From a checkpoint of a small image VQ-VAE.
Model: 7.51M parameters, 64-pixel images, encoder arch vit, encoder norm rmsnorm, decoder activation silu.
Training: adamw at rate 0.0024, 7300 steps.
Data: trained on abstract colour fields from 500 small random pattern networks, 203450 training examples, 2.3 epochs.
Rows from block 3 of the encoder of a small image VQ-VAE, named by matrix and row number. Rows with one number within an expert belong to one neuron, the router's apart. Each number is 500 + 50 x the weight over its row's rms, rounded and kept within 0 to 999. All counts start at 0. Numbers have three digits each.
Before each expert's rows are labels from the 100 images, of 14976, where the router gives the expert most weight on average: "top examples" is what is common among them; "colour at peak" is the nearest of a few named colours to the mean colour under the peak. Only what is clearly more common there than usual is listed. The data: abstract colour fields from 500 small random pattern networks.
# router: router (encoder.blocks.3.mlp.router.weight, 16x192), inputs 64-127
# up: expert up (encoder.blocks.3.mlp.up, 16x48x192), inputs 64-127
# down: expert down (encoder.blocks.3.mlp.down, 16x192x48, transposed), outputs 64-127

# expert 5
top examples: smooth
colour at peak: brown
router.5:466532533479531565518534542547453466433544547568480547459480502551568552471499542560558447431543411466448533446487506511545457529492547558532408467450598479472433449456538420427407544481477553
up.0:454449426432560467518513572485480458543460556474435413528512481499448559388568413614428517559524520404466500586458494505560526504486469542560443447513454536463606463490571408505510516434485630
down.0:619563545530401532436532435523508404493549524547537517444469538440482521485495481491542575503505471633464560550557475532483485459506632481466457471446383455530540490497485472620416474453647407
up.1:532504430607570520422506440468441578586451524555452471493537511456469541380549478588477478428555467434442433574477478495448527527513457520510529493537493481570569489419556507523501390493451571
down.1:592506540453446436497472533553497453462504443466491473550432526549523553516483612495534498454456454585611562574472553544468469513508479483505519503468472477517514474519441430533586575450508484
up.2:483507484453595499523451489597423433505445408489550479456507500492468565655515512448546499574469616527473442426491508558394523502462414442484535494470516505395479534523551510573501523525525482
down.2:494467462516483478506442474480519580487532576533556377500460485500563405526483368435514513453431514536491445521530537476603424497505544590492515525496523515449419505574456453510487486457420512
up.3:528520456555495492378534439438478571498407469525445526452502493445549443323440464579491465433528504467539435619506427470453426484531524549553513479548482449526475442504478526477562427444497523
down.3:535483447653493495464546534478505460574502507542539524615505424507509544460530580481664609440532526498545541525494474514511502493427502495516479514509529528517510463482447489604589476419550448

# expert 8
top examples: dark
colour at peak: blue
router.8:443532603485477579404545494538443461450570502573547555498448437532579593461535436540570500459449471473520493494460580529475438495445531597507402476462588567498450431513452445457401584479463543
up.0:496509549386469461457591500446455354393484528513439467505539481490569465468465456511522445481384558463527557500474486463496439457520554455511487498460534552507389556570428410364472551506459459
down.0:511596484401407493619475589574522519493492553510512535573503539515503569529514433514546504539436650470511516471492472522485500607597523467539489502472495529504520428509497517462490471514544496
up.1:504545515400471475481555558472492366465475541542458493541590487521534537471482450514526424451432493454503566454499464489440459529515484402536515511469520522448489533570406447346512480511504492
down.1:554498493503517444533506567496444504504537509498500482576484467494539487492524454515441556507504662492511588497486461505506506574501522447565477515466494514456429512553501515464493469493473481
up.2:512545502408463460492549555479481378497488528553458491545604481503518540472492466527507402469448487466500550461492451503455479555528476397540522501494511524451503543554412460361546465493507494
down.2:538489501519537471516490583511443501492531503504517488554485464501543442501505443513440553503501646477503591479500471499495491551465530502529483499429493517465410494560498487485493473504472481
up.3:493461543428469504449558504502458413390513546473507483516407479542583510525500366489549527464372531430541533470501540461527438383437617525465398509384503503562370481541471435464385551508458486
down.3:492597505445361425599508490527547567499512505499499438627506610501469700498500490499525529497479543545495495494501474558495497532682502382512529497493504471502554497467475514485508533499607500

# expert 7
top examples: mostly blue; smooth; bright
colour at peak: cyan; blue
router.7:558429458634477474445446378461574634519462472446515482539528492480496430504487535491480517508451570537580447542533472483544441416471557416460441549502453509579517482578445533608508443508545502
up.0:502458342557550459478473510463525553515463492347473493473522565509514471577493503494570472520483535482550515450500483463519487532570574373494513439512473548503513514514405513535508416495704520
down.0:482602506479487510562508538577500536502536493501510503582444478515422493498502451499408534501522430429461549490500591557499532532389437625427477500396500430498541518450567523437502577502357481
up.1:469446485510531412439494517465500530475440486435469511526510597513490471517497480513606398493479456469491480466484509486445480549379543469530511415497502469481526540504422533537589435498506482
down.1:543578499463500590532491551563525508503530460502508487558494404537505472496496460500433556501539490428437462496498525527503529590587419593529491501500500473538567573475534520430489496497494552
up.2:475440452513533416449493514465506534481446485412465516523510596513502467530498483506608401492483468469513481459496505478451478548405549450523512412499494475483524553507417534534583424500557487
down.2:530600500466496583549490557572524511503536477500512491561492405537481485495500454502432564508538475413425489494496540534503532583555419600508481500468499471531571557465538514432488511499463541
up.3:553506463555525582490473474474543596527488510433521508387544480464471425521464518507528593553457611534503541511499468518551492448651538462476528600480478514497504422538461530538427518512478538
down.3:465472503491533416488518518499444430500527501499497486538433574468495608504498470500422439494528496563534607505499476467499514478394504510461509485442502535467373527451512489449522434502549423

# expert 11
top examples: smooth; mostly red
colour at peak: brown
router.11:466565530477531612574538533566447472432518539562494520445466469532562533467505528551530444447555417475459528457437497426562512532525543554524521435471554550481426472464491420443413555506441514
up.0:517586479508536486486494510582465532569509436477529483449551500490509607468513546607439529655526534551575462608465515495486505561530470436478524463541482521459449466479506510481526499415438543
down.0:561451394534429543531566525466436527428482460590405478499472574472594486568417516489481434504466511515550515495502508439569496459573473508442456461434496429493559503580547563379544486504564530
up.1:505551489582499521493484577542577457490470526523513492538553466536459534583518476429496566430534469553551550414485517496487514468531490529486417477428534445470472529505449455508550505541492525
down.1:533449449461549426486470480414516409513440372517539508508468523506496479477555596522478465529474486426485485505446414492496496594482435445448540536513567510453478516497549516442505476458482442
up.2:585491504441496536484581518515464518462489569451545543479442494511482481499430472501486481448481538417546570573523512500587505472521579497524479493521511462478457496496502567523488432531463420
down.2:465481471564564505528518504583501483517523515529493463509543485571552459551478585537545496484474499612494565531556515492480523557482457494568510514544463476558639468506553500509500537484512516
up.3:502509474555505452475469446507500544551503456505526511498498544516481523440528508521475515530513491558465431540505460539439430576521503536479491506540479451452502494542486497479470485454649456
down.3:529527514528472552469596423523529513543465536499485484463493523517499496498468570496536526539505497558530500467488528524568512421549496444509546568494490456510521534524564572569395457492473556

# expert 14
top examples: smooth; mostly red; dark
colour at peak: brown
router.14:439598502469542591560515536508461473444536537578489540428509463459586561481531558573533476432516445474526528456459516508562446531492510578531505462469567491485475475488499426424386502523479566
up.0:510433546514487522543431440513487485474542501527478444544412516451544482473626548505432521641567530519433443535572545452387452536487359471480491564463481585460537554552515390458500546450569537
down.0:556554512543446461459457471479435517570500423502527489452530491439505490520499368517479436398553450528597568539593501470448528514563555549605482516483498486519407522505532452476503578513428501
up.1:539482513530535481512502446545523568531478472495508449448548550458518436480429497493500472587496525659496540538519478480495482403505520402457548498482497421538392505530509521448505602518555416
down.1:467555528510436480480510488494505475441466488533559550527481495516416467459531375522508499505497469512430397512413564525505472521417469511509547495540447520566553555441439460494443371530431484
up.2:444516487487568441479490373500514540552570527484448426453551554444497510557533553498513554672532532540493488593558434468528527431551534484457488502538477530527492553490509478445493484510560490
down.2:599501502645393503433454477556550476476510419512523539448384468471535528534435380517461518483504555411403513494510537484481504502462464483520517511509469504513494530487484575500477477529511512
up.3:466464529492577524544490572460519410499533601551504453507558547601487537507550499592516576542621530475435570487474502472528475445598518536593511559485499509465455515521417362431492488419518589
down.3:544614544518516509462527439591497521472546439502493455490400482499499515490489504501489489553397398595489439497523497561516511435563503518461500445439497443636583444366503544612476583542573490

# expert 9
top examples: smooth; dark
colour at peak: brown
router.9:453573554482544547541555536537454471446532539547518508402472462493564554479489528594532527431555473464496529461448499559568481531512552568531474431458585512472437492458501422416431548496466460
up.0:522470546529460556540474440516564528450465464532564545478497472471525492659513500364566500508494516572495475427501530567467489434488501507430467528452529516546524474494501554565501492581556441
down.0:579482511537507499350528436467498460510470453496522547500497473544463494477521513504484506514585479384499386497465469495502481548516531442569562520625468496504369505512531481381542491497396537
up.1:477525430569420521518484581459477377435507551518515562497501455469529519491473564533455483485560525470561557543500463464473408496532455363507506514466444450457472394617563452464478561500448482
down.1:455606579402564503476471513519500579474543474532512488529535586530452498553466355452481479474450499500410531542490581530534565513517584539439519491531517369553540474472528547492469434565514529
up.2:518457461481451446613565467493430455465524513485476511520437494408573468411442510470455533443519528555574533554511433441515450492621514364458540470530524530496449511563502448456508608506453502
down.2:565540559454527610566471628492535554444507467482582583510589520525579518505457423531539470499457510461468486528530511503470540616449414585517503521560520502483600454523494536600531518542521556
up.3:529504482538532472485547543521421597538477506610469500552490495502509528391472458513486418357499430425472547491580444463499555477568446466481524516552525438517539462512480531435478430505524510
down.3:439509473503449494517486547566579487544411481559520584409601479479464451465517463519592430464523518548508476446414515433547560502522437489506497463491474502359492459412458522630575479504500452

# expert 10
top examples: smooth; dark
colour at peak: brown
router.10:460574563478511572553556535487435477442527537549523507434499461518543514474487511567512568440553422471445530464511489520567514530543563569526536438452567560474410495471564415423412525440462506
up.0:559568563441539513457504500518510547494474503526550512402399500499536482575458518347526500357521518484510463466599520511526517503455513573494528498472539486506516553558530559522490491602525519
down.0:396470522581455497491552559464466488520451550511465479555584473485437573501476465535494485488486584400595565500522503470511505549550504337537502477523476531425544462547512463471527479539377512
up.1:543554535474459590463401499543515471496554457465491484419475405562579555416524495627531535427446462482439493422557518511487557516479452494547467490555484440517549494586515492502549407445539513
down.1:449490500498552491466460509449424474461493621458455514570458502508524549515537597442513455525531473514519562458469543490582463537458606484515563489418499508511437557467545454468448542481457497
up.2:519530522502462513453468499538462559466497460444535463428475467485548491603448514361442482397481511577565448453512515559512501460450527522473509470499540490545517493516495581508506481665456510
down.2:511439540462430532478521522459510412518464510546483571564503515443433582538504509544476497528607533381504503528482407420435511580458451455494455502537493519421481496533523512448510514498387518
up.3:627562564501491532475422492519489397411518460513524577453377445503610483505485604508550536458513547449543521486603508508439502466530472518439464519454510523456441485560476495554430496552503451
down.3:285533560454496458523502540477550524458503490510524483579560529451510563489531492516438528473501408504473443462444418568507500454527561483545570509622461554505520539473532495447532348487432559

# expert 12
top examples: smooth; mostly red
colour at peak: grey
router.12:422568576486536577562523539548447474430556540553480541440496494453600558459536513564499467449544445477436525455501487555563487536493541574521470419458571501476432491508525449433412535537472522
up.0:436524494501509452555506416514460391520524443501520438504501460471496463386592538628521546589538461496500423595475543467559533510485424459477424497497482570509499460534527458526542515453493472
down.0:558495476629530551463509570478503472548430539489478557571483546461466430514482525493505431523498453455427596498527524533516431513497600541526556522447536458457451514540561506609546517398526580
up.1:529523469481593503461520609488468589479450543528469520446452593512528536534462502427492459403557536498500547470528530523498499434491584578449557468414524499482473474460411509465410522538547545
down.1:435481587499505482477480483520603450480549526469487515513590462494478543487585528456508550473355584511487469571492518465531518526533529447505472475590509531525446551522475496512466476511509509
up.2:437543467491524490549604487479523538567441435588500495492530500439432477440521482485536413432586388443497445537519543435384469586495413508521475506530451507474552508486550453528484469514526580
down.2:505482561510439500483496583395488534499579544447506534547446450494545464537469542475459514446546548545515525477515503540452384441507584450568539492532443455480465493575550490458539503519499425
up.3:516466514520517512499533453403471418517505497506385495549554505441451493371518554627473544544594490539471527623469427477544482538554482469564545438579474478412439485525548504468583514424460455
down.3:496557510463436499443521581522491530446455447491503545512378544479493504513549448520549502506443458475518535463544506530488515458533537532498520511325526500563510462511494493658520454474547529